A small segmentation model, trained from scratch.
Model: 2.44M parameters, 64-pixel images, arch convnext, norm rmsnorm, depths [6, 6].
Training: soap at rate 0.0023, batches of 256, held-out accuracy 96%.
Rows from block 3 of a small segmentation model, named by matrix and row number. Rows with one number belong to one neuron. Each number is 500 + 50 x the weight over its row's rms, rounded and kept within 0 to 999. All counts start at 0. Numbers have three digits each.
After each neuron's rows are labels from the 100 images, of 14848, where the neuron reaches its highest value: "peak on" is the class under the peak. Only what is clearly more common there than usual is listed. The data: drawn human figures in many poses.
# fc1: MLP up (model.blocks.3.mlp.fc1.weight, 480x80), inputs 0-79
# fc2: MLP down (model.blocks.3.mlp.fc2.weight, 80x480, transposed), outputs 0-79

fc1.323:511427600348500484566493498464522431437577483458545422517530476488508400460502449519533587449442542524468530588469509508458547546524565446444504472613535475492503486558566455468491466528535529505497431527431479500483622577512505547490544453
fc2.323:368471574473468461435518453501533574587464474547485496574489502410518494473464519535525424553474563516410460421559466517621451441479484423526501503526558467477444448516521615429492562493456452458562506478523446479574527427526509514569468514
peak on: arm; leg

fc1.265:445431569484504505459501480485469556475500503572562642429437517570507447541530606492495422453435531481431557463485501514506510526501451475526416689486451543479555506561494495436454494468537515495474506533487425480547502568570490527577515541
fc2.265:392471488484568609641526554440549440566466415567438486423512512493502500451427519519468525511438487463516442530500406497476489417547466503476479627507476482551459525431561445454556469492469542463412527544496525454537452555492455489519525455
peak on: foot

fc1.108:564402456471486462501454407504502522401563530434494510556499540513505454458521565472549534395521544520473489441471491536500473456503473466459519500493586502512414593480503479521466585396439521496512536491385498566549564603607522557518500583
fc2.108:528511523465566605453481441539549512402516600504568560446455473532468523551516493586526541479508550539524526385518501449512539584511541400481478425500496535454455539537597513514508520438566507395495515541407504391485477450458474507541535574
peak on: head

fc1.453:503474483500496525498501586572472472475467537445495417467500559510482409504491543536476451583583599530497532589510461492491501438500526487512432458512487482431441514414568508487554583444441478469559407517500533511507542437564350555406427552
fc2.453:621553446476475508427427541492533452527499498460531487494497565538491449455512528561570428483511474578492411497484454496454508449627486452543543374583475487437547476517525559502401442511479460516459551571521528561491380528482465523419483515
peak on: hand

fc1.398:441528415477532464553432436526463604504440566461624504484601492524465404491483566420459513432508449492508557458550653409546513521483457494440518471467524541496484633438493467425503476483474502483486481536482490491530451527549492496481551493
fc2.398:524483525496462497507545511522529423503413466481569567573521572579471518473524606524560488451595360430484565448529515529462466476535506458520471398353434582526517510516505516507520466504562489464453548552492497494443532589501555498537461566
peak on: head

fc1.274:486556546482502429472527486582509465527493452461498548574566482486446520471526571502670574552511527492469552504538490526512491481549565432502470476524543528512490382487520497466477480366500573472634490511418497478526535497439472408407521460
fc2.274:487503441537451499454454560500559578486498407530570512507507459494480440485497519476492466535544524428365438396454596415608463479494471471503563503468513455523583460512514540426498500478528519419582525502513421473487570468534516463541369551
peak on: arm; leg

fc1.234:468494408435563512548544447444511524519439500530415420527567542481522528452430521535511587507521410536580507431459527512597497510499489571433551509498541488468515516442436523514486547458447513390555470419515540558536579515544365570495529461
fc2.234:489525460486581487428485524466553448539442633493564537520459579499536519548543545489548397482523490532487508601459487423570491504408585507522536465546549472421481414514511582514464537473538432446431536482489633557458495495546556526466471527
peak on: head; torso

fc1.438:448569500505411440462539506525418549409518564508561554498568405606416549515443406550506567577514549482611613542509482481436502538539403470505506519565537511455529531541507464511502519407473519482505466487461521418487545494457514460537510512
fc2.438:464461515495479469499444456535485506543422473457432593618568461500527476573487616522477519517615541461376529416537449484559458549413478493507494482447518545476404513526542552431449556514473458471561563536446579472490446502478544510434498515
peak on: torso; leg

fc1.36:438510428583544504434507439465477469490520477435473470523582485522493451487552565426573540505546572475509616492481544464516510515489477517534525544483517532492396523410468443417530543556472547472554599501572564505497552456589486374461502399
fc2.36:558481554355489459518567462555468562480512359435585542515511513532489486462581515521427525429451438560450512527525511527442552592401494548465519487533542483506560484462538455517618480483487537550490504493501568482446476516616487557463490503
peak on: head

fc1.296:517554508438503549484542498447528475473525415475440481500483512543548599520558505543528471589504475541523601494433477547477548512451518474494474455490538520468392477472452525538535444444475644544480540435320481540537428577501515514480578531
fc2.296:426531437433542456475516523602542561569544550544586445539475521427536537498518441490508519464465615502516460493505496427437527496460469396527508594384572459425549497520490530459478494528451458557469518477400539435563581466560522511531448501
peak on: arm

fc1.330:435447386553474487471565450534497531502465443516586423495517460515470450507447512503529583531526492549552437530501454549472419568547491494504540467520518505474491551489498510407513502486365562548527422536602548490474627464600442540509515417
fc2.330:493405438480484409387528521552503450491485297495437511513535528462511522548559532478508459499497437532483459454496503534456540506412457532571506494433514424490459476554467487486554429518468423536504535545492622505455489416574535537509468496
peak on: head

fc1.299:540571396551522557463624509503482488516538461435521514524446513509487361452466547473549376545533595533455493484460542490424503462504505440539550483508485559614447565431493464482550525549476481454551548476537513442574473457531478436477452441
fc2.299:543507561459491584511566410559476480558502537466581535475490605492477537479498518486430407547461502528525400591512535494497380481517527447499484524578492531454496478547462479507511391662470493464481493558459493454526539435572518432501483555
peak on: hand

fc1.264:574538482513491469483492489505489513545586419447483521543525536475617505544546470491537461508521510444438524482479501525487471460553408506541527474553383562485564303440514492488494467488632504494564487479435526448488440541590485441501497552
fc2.264:504529520489456544558483445464493525402543388560463445509490495458588447563439614506505476503615424474449533491497465486524464444430495445480435449464477590475524496435476516480517474502473356467521454552530441447451422542548559533525566487
peak on: torso; arm

fc1.81:549447540518502515563497535533454478397590563384504494437509503451477374527547550430583485467576563538415594474453475435466502422494547368522471469483534539516489426481526542492544530478447476507543459459563554579518482463488470508476534487
fc2.81:466437577469533528607457456555482521551461437624612473536499581482482500507533476558493442527501544551530506504551621520555583452596502443505509472542509408529490461463468500534483513528436558490584493606478460479507475437437460547447534464
peak on: head

fc1.71:493483493506463493475476508599533480512532574435408486470505495551510348431513599677435491537452467468466531483498540543534469488490463554553472504388538481461484580546532517431547506452468476530522463509377517462489521481469593514500491498
fc2.71:483567545463509521493492533480561529483506467447506445477556521513442544446409463513503470539440456487588469523472472404470524431585479475523458469658514488490507413478520557442403388514525448503512434518607464558512527463425483434408470468
peak on: foot

fc1.30:522489525478456496553454491363428533472564562532486563540502483565640467520585529484464424539542456420386499543523483515585509620539513502399515553495492412448510575563455488554491573472514475528432506478497529480523511472518487501459527464
fc2.30:480541471458470452481452539490544469533512402616548546434462499503484483543516583467473424520535465402435501464446539525418512477538431574434506556487469402545575542468466498621575527530544575418414538471468501511531493493487471519509603541
peak on: foot

fc1.106:478447563466513492391533464556508513460570482527512635548474528574434371537478525439476490495494611417538528414514533476438468525544463565522512519506505552449487482531587578399480442462446513473506492490460455481514540443475589436485562509
fc2.106:380361461457491526485573476517474484544477522596618588516440527472455476456379495464446550586494441456496527443513487431510572502495473490442516503485413433539460549495512453496470499483479429427436545537431539544538504501506543506524475428
peak on: foot

fc1.194:448500540445489528578480553470484490536498383501624581486512426483626483560441519512464500529548553538392423541526487586375481446527388509473519529520522524510471476520461548565457447508512483494525483530556483415486579507452498503487432467
fc2.194:456405426496502490573480492544442450527471434554509509418496447496441566415517528539395509476421539497453483511527461437473457548511532580624525552443461477433467546365486402510517514443456511523513521447453465532554548458510446529448563535
peak on: foot; leg

fc1.282:459474511531567460510446598515470562512451518490587497427430541573471550465525590556477474455496510474484628501452532605552492540491457539437474475405471519535548594469456494379491518544554490494516477514548504474432511538454489480642464470
fc2.282:435495559427470490542475521421476486512536334444515370420499527467472537481441572497482446480508444574461555532490436440506479418527490512501399465613477482516494419464506456454468469499452418504524452490534523544503572508428505492530553433
peak on: foot

fc1.378:556433558515447453506467493576400538555413455508503509444513468435495462434484490478595549412520509527538536559525544627512510501500443474452483467453462501442486486487526480411513546471526443568619468524441512451554555394438510599518453475
fc2.378:528497569484427471466475459462488408506518373473503559422439486517429533435445540555577436531470475497532403518487498474432538508516492425441487421608535432500501545507533439438534466429509475437444560566491467547455435593561495468519488431
peak on: foot

fc1.46:546568515506465480500504452462520495451495497433443534486509501431549438439439537498669500523515396510388421500563542499463539473587608491472505474515552510543504455422599470457466475509486498535540559471580503471476561536554517614526505454
fc2.46:553545461513575468500489435507506561473521551480421521502554415582333456460470461466508508513504531434511435506493521457507429501453451513463552488501517413504614359553487532528465461467445492548487539545570452536496508436457562526471460599
peak on: arm; leg

fc1.294:589403430485477521476526492473546513490505494588477546539475519478521419462454492484516461486518521515514482508496705500490468473507450500575556505457432535547449460508599500556541504487506530527490540462456528474324513572483380494492480481
fc2.294:405590448377477503526511462465395537473480512530472419494458525484469496475509442499613459544507360487539549519515504454503540534596564450498536509603520601455466445509516494439453445477552500477501523472576488540516523484439436456463419507
peak on: foot

fc1.215:527497482485527530555517463597553532444431508521514572476554545475507504459473488586351498525527393531589333509480497518480459487571540442552556494477384445503445446474508479565493493529537509526510528526587470452471476552573433502486480478
fc2.215:488499434445407512497501512433462429460540330483550596521481557381434528589496540548521535461444432554598579470523501468505497511594511562466484459493427524514502512494475462523516491483512359464465564520517534543500518489516480528490445507
peak on: head

fc1.335:546558566510531431516441464476432499464516450523480467504560546495542394442527433454579518518514503450645406467524528528567542449373503480532607481482481467482528425456513463529437501514509491478493542533407528413520546548596454529446501474
fc2.335:449584574544557521570469509498608474450506460563495559474577510427607539563439478429563553528497496504555622489502511565575489528454513507468444467506451454467485580470493547492450516521528385498545470410466536449559530435487528589522507519
peak on: leg

fc1.360:545463407584535491515351516525498531370489503471523518488572510509504334486502528556432540516485566496376509489494490420514524477516540489538524505485498512529436539563519480469506477476363520511555510478453450468564567537498469518481559439
fc2.360:567451579457485549555548439528530497524436510450525448471521422495466535491436497577434571510464427515602413496477425417470492449556492357478508501557499534492474463497444502463541476562482483492552468598581431477524546559483487519477378519
peak on: hand

fc1.370:482508489428484487540423513465497632471384535530607569445507488538462520534502632556388453491506496511483475541548520521469505448493422456416463551516502561528438556538555548507474497441510471517534563510587439537528505570523400570487492485
fc2.370:357484498374478468503489481481428430495537404575570481447493602491461500545496561568438586406523491567462587547515456525499581475487504461467533512484453476524492377511533479523566477435534453456560533477536548557462519492528488478513462534
peak on: head; foot

fc1.65:509464444530493539495515583515441462614566509511472511627475483500499462466484473522526549455496535480379597536487442441586419463435458466531419497423568577495537506512496507511575493557454555440498502495495546410506553520476452419390477517
fc2.65:532631582570461479479490483471502525469518420487505448500496493486569496536505510520448512449491466447380536483523403468455466500475594523490477563512576470529486416527487497416493427517541537540561599537562513550481450482595435546364482453
peak on: leg

fc1.464:475482522569486599468515545654530449603432521500555463413423534518495460503432655469558616518551532454501562499499545478522456501557507448502487547558453492482477543382451491462499495501539450463504432468460453453533508504528511468497495471
fc2.464:535506487486460582490578498511418422581496376552475585494507573534448473493391613559526532392486432491530514526506488499525513482552475517423440511556474420524550483510539454451452385399515463456487531493510566518461496527510496486461420521
peak on: foot; head

fc1.316:455449520571547497486555487469541523480478445458475521526525492594455434489528581419535648520562414541452485492547506484571519553497499538481529526332527446474463484432505404406555450522537545459492454505551556428579515490488514484479512453
fc2.316:497471581412487437517621502466486390456569392517543567477570457508502514481568521562388595488524496541409576471492431497521460502503482640404498483463448393541497479586505489487484479501499534505504503450483523477468470507508522513486468518
peak on: head

fc1.284:491497570517481392434420533459507455422516475479409555494545491471552469529506533423542545456525482498360467612410484568450499527523450469389519480525490463577486465496520509572551539528461562576499502484441549476555431565506557455433501534
fc2.284:533515558522376445538478528477551472421452500543524457592519547475463506568454464521443422582553514574470514526552531535590475434506442495470468481381465484510488494536513471489503552552403531553648548468486510462515450464577571555500538550
peak on: arm

fc1.278:556463451480517517503566467529542399604459447544457476557528506545535480508503561502560427452578483433481439478503509511554549529483517433360546484459492474424434391512546481519612440515527536474478519548586539420508500397552542467505533484
fc2.278:571448484510529470435470512449514500502557448421393586517587544475511467541546587556641472499537530563558429491482449526430531416446542505504471439579505462569483460444497520503581509490541485595512479500447553553452520479434566526449559473
peak on: torso

fc1.263:528549517636501533463376504546522500533491511524508456533545526533528484475443520593421497483640484410614456499460455493506482494516435542528486493505455516536420608505479492473546544450412495481442535478512413447491585420538483527514530559
fc2.263:476546595454420470532577477454485545479426466532525406525477513551499478480472559528483458516452466542521446595451527469477464509532418403652489501563468507454476447511463556455549463533457480581577506536515440482457477548418540491446466379
peak on: hand

fc1.451:526501464529459443493436454457471465533565523548514455524443454558433598471515487558617523491476459544514541427475458510460469479398506552582536504432518478482502551480443512468573613465486510440520490493477430476450514647491447588548537598
fc2.451:410507460533497507410464502459417509448464581553489542557466500492516478502505488521422453500520609556485548463507467468551450485465525567540551591488565468488525455614532646477591531527489540527484445433509560495519558492450465490369457533
peak on: foot; leg

fc1.404:525468561538451458534388490553407548445486444455546544458471431529474452514522542499562411534519502488507556541469468651460525499457412468441513530436523560434535560567495529458490516508544458517471487514569506492460525381510462589597566519
fc2.404:424445503521434592630390522554444489472465522545539493424519447449487577537478534506443513537512589486484535443539456488561593467578450449452448418450515514489465509418543487515424461437485442481514457523588420480519450546486453487493451457
peak on: foot

fc1.356:518398554516480452510535472452451446468448475538466499511473502562495493534394510563579517502569566516589568620484438479471538452452492509558428483525446624476420540463386531482519556597600541504473524487446509512464487547510459433499518497
fc2.356:505480476548467506474521503494513499517439330473487501507485517484490497526442602489444456507480426514441430456579412495433545487487399526601552503587448532440521380454504442524517509462503494495567523491497544554529599444512447519388484535
peak on: foot

fc1.331:504485490524592572446478499495463438493631544465448510568598475568487515513473504447473477532500567437628498500435531511513480407506470505475446593512446509581434484546500493549434519535513541505473490442528446488545469520525520346395495456
fc2.331:475454509434448467451537460484508508470549284479555436435443515528494455455478542448518513478430450487510555481490425500403515555493468554477512500513456460581550544511514386544555436454463535468509558498457592556519519454431473453455473482
peak on: foot; leg

fc1.414:433332543515516517485549472515493499501472549582460513540488483595444489491463529572447465495461517502503617487549564519540499493472402536447517507500508562519502594459415483454478547540556489493457476484372447525476533543568470409486556405
fc2.414:473561500501542507493447539466388500443475523501482496517559532534397571434304558528622449525451457488495443518508489537476521436547453467504420476622455420439505452508577508502475454499428503450526472538517500551496513455510499489486469461
peak on: foot

fc1.235:486531426521482504543457466406455530503529550458440535516464552527537462502526515476430467534450449407524439543550502512461581544449476495576536520517458443442379325459577549499537460465539418482549546531488586463523588524528544541527465507
fc2.235:600527512531483473481508578482576496519494446546521485456495532602533497407488628485503572559463422446565502571521408548483433417527443508517453438507511410464524565441515512508485503472448556496445488545470530407473508506440561510401587473
peak on: torso

fc1.261:475575516548549474510477517583543476444489535440439478455529560408504457501483665545552530505523459489466395502526535394538506459470557562428505523518523556547575466461584424506422470571466488482552501508465476550411528471512415530501441456
fc2.261:580535502545553547521513517494498534456467407415569569557538528585438429467470480521442466507457517472532544481512465587562549499533421462434449386481426441488562489448520506498493517543524486442482560549622474435456432468530475449546441597
peak on: hand

fc1.342:475417516469457587492519498503498457509514547552450519514469512441548464481477483549473489451564423514562414543524430520453469524486417621506450512471533523491459516524623393533470496390519484557524478463345534518553547438496465578472446543
fc2.342:443523535454481546501550440407571499468434520475531524414531588539416501408598511474530426523412487506508495604426425499429539468525505411498471532612499396512484468567497463451492505524524540526462457581465562547442541550504495518464472517
peak on: hand

fc1.305:397507415547494508540499575517489526519568511427432489494576558443550580488520474458473445373561500419413498503640423475487504454483473464529542419505517514564576582448452486509442569436482505428463512476473511493441461490526504501497441461
fc2.305:590546495599523501468540461542570517479584495524611513588468476506494458414535542468424547415530524441535580512464521523505563512489451516578415383466503557546541471480433533522498562556556521495497539523523561418471463518519583556509491591
peak on: head

fc1.415:483565560522495525453537507570399493513478529591528547490491532546445521447496614494520555512473498460540580581510593548456493556470488452410499523489521573439408526514549527521511454516466504482404502525300518459490528508529464540438485523
fc2.415:531498511535488514520431540461558542461499436496440540503528533533480526472375442431559567529418491493480415435503502473580457498420467482457538400484491523515565558524533570575489475617480494521474541530487499523504464533439625546508388402
peak on: leg

fc1.442:560522545444501522486510467374444483494533471563520604448494495611495520465437505564480490533512598437466572504494531474450538568577529498354508472447579475497546533530469472412470508432459532491534531437478550457540546480406503502532534407
fc2.442:484552463515498483486466345599428504467484450526464472529451457544455539540424503546364517492558518436531440530518438539545506503561518479535438452516485507445509372419512491508487515401479454460509410530492547550561520542515516439548484592
peak on: foot

fc1.55:326525548451449513521422506553537525556484578481545534506424514516507445494459560487444507535488528483487530467506566526479510520466522517533457531579523475555412656514469520385545499451429461528483542475525542465434622508472507562483447522
fc2.55:493523547482460467506609554565471515403567348491497464564470562434517449358502604473488444538548511501429475492503430536423512464469483557534541442545473496502552524467546579457525546546462466473480525570557494534431419503484494456522492475
peak on: hand; head

fc1.289:506465472572522486369476573608564438553548488480539518549592496475445487481495557461438446489550500479532574490548525567437442478558531526538403642540520533500516506503457501493455420544527442527598465505493488519497439505504542531386462455
fc2.289:587446494514548544499486562538563484456529426514422467482488516470445484446403536533537443540447402530463453506446363480463532528599502504422490546592417486508472425540523519517530458523519467459388471545552542583505494466477511389533476491
peak on: foot

fc1.57:561518504484515494442534425512508530495560466529321519452523507631478544465441398529469494545597506457547453559491458526490472416485392541447562555436517466556466446535501537506577461537527515501487534496462545472529577538477473493572575471
fc2.57:566507472365511511435523537516555544458485444479604565487422549546512534514494404512510550494456407576541527597539504476502454498547548520603558453467524522465509551506515461534544522448490507548570502439573464528545576445526516448598543412
peak on: leg

fc1.99:506456414502509458428553439450538489527491522578427500470456522484577445476474530447517598508529513472480466474463479536581489533560570543481545517451508454518466447467544595482599452571525581514489380528550525415530523615521600498463473423
fc2.99:462454596539418505539444576452481500489437435532490495448476505521581508505460610547498532480558524544534501553502528527636558455399487527520506499457415446565418611470523432439442481488464440508566518495490596533452564558518526493462517474
peak on: torso

fc1.312:494515476446496458489341503451441510353444458416510566494549536501527535504463568628453556479500537533537459416411522503509551529472538532467533465495459481495528439501510499511489566477435445494500535531559524484538586585484610483465435508
fc2.312:447483563427418483649533436542481575515502537454562527448538492505442557442438474530472530446488469479455486550404498474522505494523504449547537465599584580403596444533497538430536454540529489560509476504584487455452531471456421492495449464
peak on: hand

fc1.314:506448510493490489502491508545516552537496525572566504477516529529639514483517531487555515405560558472326557469582447480527488455596432467528578468528448486467538466415459518426425530483541479482455442559414515447577483496503566475513470441
fc2.314:582589480498483535590490517439486522515530272481489510445501511517440446534516526386445517462505444522533528527547534523404553493489467515492550515494478545524525522452553468481524508457485557417541525428490452502449375519552557508485453509
peak on: leg

fc1.78:527410460467570419558516441603507541449505512467443504491549540513557460519478445586548509431478488487443529495516472582481482465491569446527526585494574422467459511461542475450588504551508485501364420447555525518485526508615397498505542452
fc2.78:471425450636512464499468516478580499529491481387586561517483549539566542613424478464510502465493451565535500487525473607565466452500457523565510535602479538478528580453486559422546565474450478454521553502570515551467499533459542485578488457
peak on: torso

fc1.107:516474492423414463476531475649496459500468568528559570496540530520478362473413416458585415475452621528465584539494516445520573492550491406570507482513531518525435464529491504496475482436485514504479573470500509496536536538493546499570558486
fc2.107:459523536430509502518492580465456466473498377469475493472470498568493472420383587529473492485411402535576453525520487479525567462565443546414525532540454480493468434422509517421544418503536462426476532522582435583542468465528491456501428459
peak on: foot; leg

fc1.244:502555495542503490521478395530524554483559525528441467522498537444487480513522405439525467427515570496622403439459582562573507497340558479391526439510502468445464511493552429513505524568497523521545481487514510411574520463546471486498429475
fc2.244:489565467480582479522572578369551443483515564531483494506511477464511505513624490408544495480476444462592514509414560443572512461583478540531497477398486518555499512427558483504545472408556447482458576531542526528476561548493512515476392515
peak on: torso

fc1.34:539612564546460517482476528513402562502434531441544595554537486525533525545443493431467498433409556518456504489416471433450520525442535507445555515452498563486558605529539499574473499488538384464504469474571554556479532443445443526558565458
fc2.34:478520527551468540492594504507481526497428527503505438431431529500582559571528481465512435531487590545486451530526617537602454579396471534559548543520558457464404495605463510543456490589576542487559546538557541465521531434544489473489522472
peak on: torso

fc1.92:462603493510419477459569422505505477523415473574435505556535478546525515513488498618467540601508456503591520424446441540500426468508506518543490543479523499515444461522463481495558447448536530543463389445519556403585527460483619472546507455
fc2.92:480425542416430476492475430480439512515463430496489531540452477500454559510543476503464456473502451471593533487525505408443516495464437406630549465412461533596551396567516475525574456462512486552588575499527498434465452490556501478493518590
peak on: head

fc1.200:412413549590566524435496528419513510485397464441483491479460517539475490451536660568481555511508503438535523503503525551483489472452565569541440557461510478565447585424500565411450498495448463495456518511565485457494585491478448518583462473
fc2.200:476536518435542563553464514495449414460484483554589520417457493426454580516488524571433446526513517516445464480509477462483639516555422393534491484536488538504519434536544529465484441536565433420516546609532582523466425457572479514459524462
peak on: foot

fc1.321:465359450449468546530459460458511468402465466543584537510486489518525436550455598430475550520525550461503486510543503490493560541478511476519502506528544552508415648532487486513415465473454510466460471523425564573562474550583496548616555494
fc2.321:446566449475536593406571518478438401518551424479541565465461495478511484526457643607478497505524458434432443494574506436519475501509496470480503484464457537470445494481539486499566447414496460442442555602451573524488516588551505506523478559
peak on: foot; head

fc1.473:451472456453489484468547545499513552585474488474609571539475471480460464550550509433506524547535505427509600596503454440490578456406547458474520527534491482468488432589404543502408551478507488549489458555575478466574482577530417601449496479
fc2.473:426528547540442527498546453427529543621443450466482371534536500586530519613454454470518550487443483583464520414565504506622478491547530519515446561507522440518599505549500457471468587470495535540510470481512526488483584443547465562474504476
peak on: leg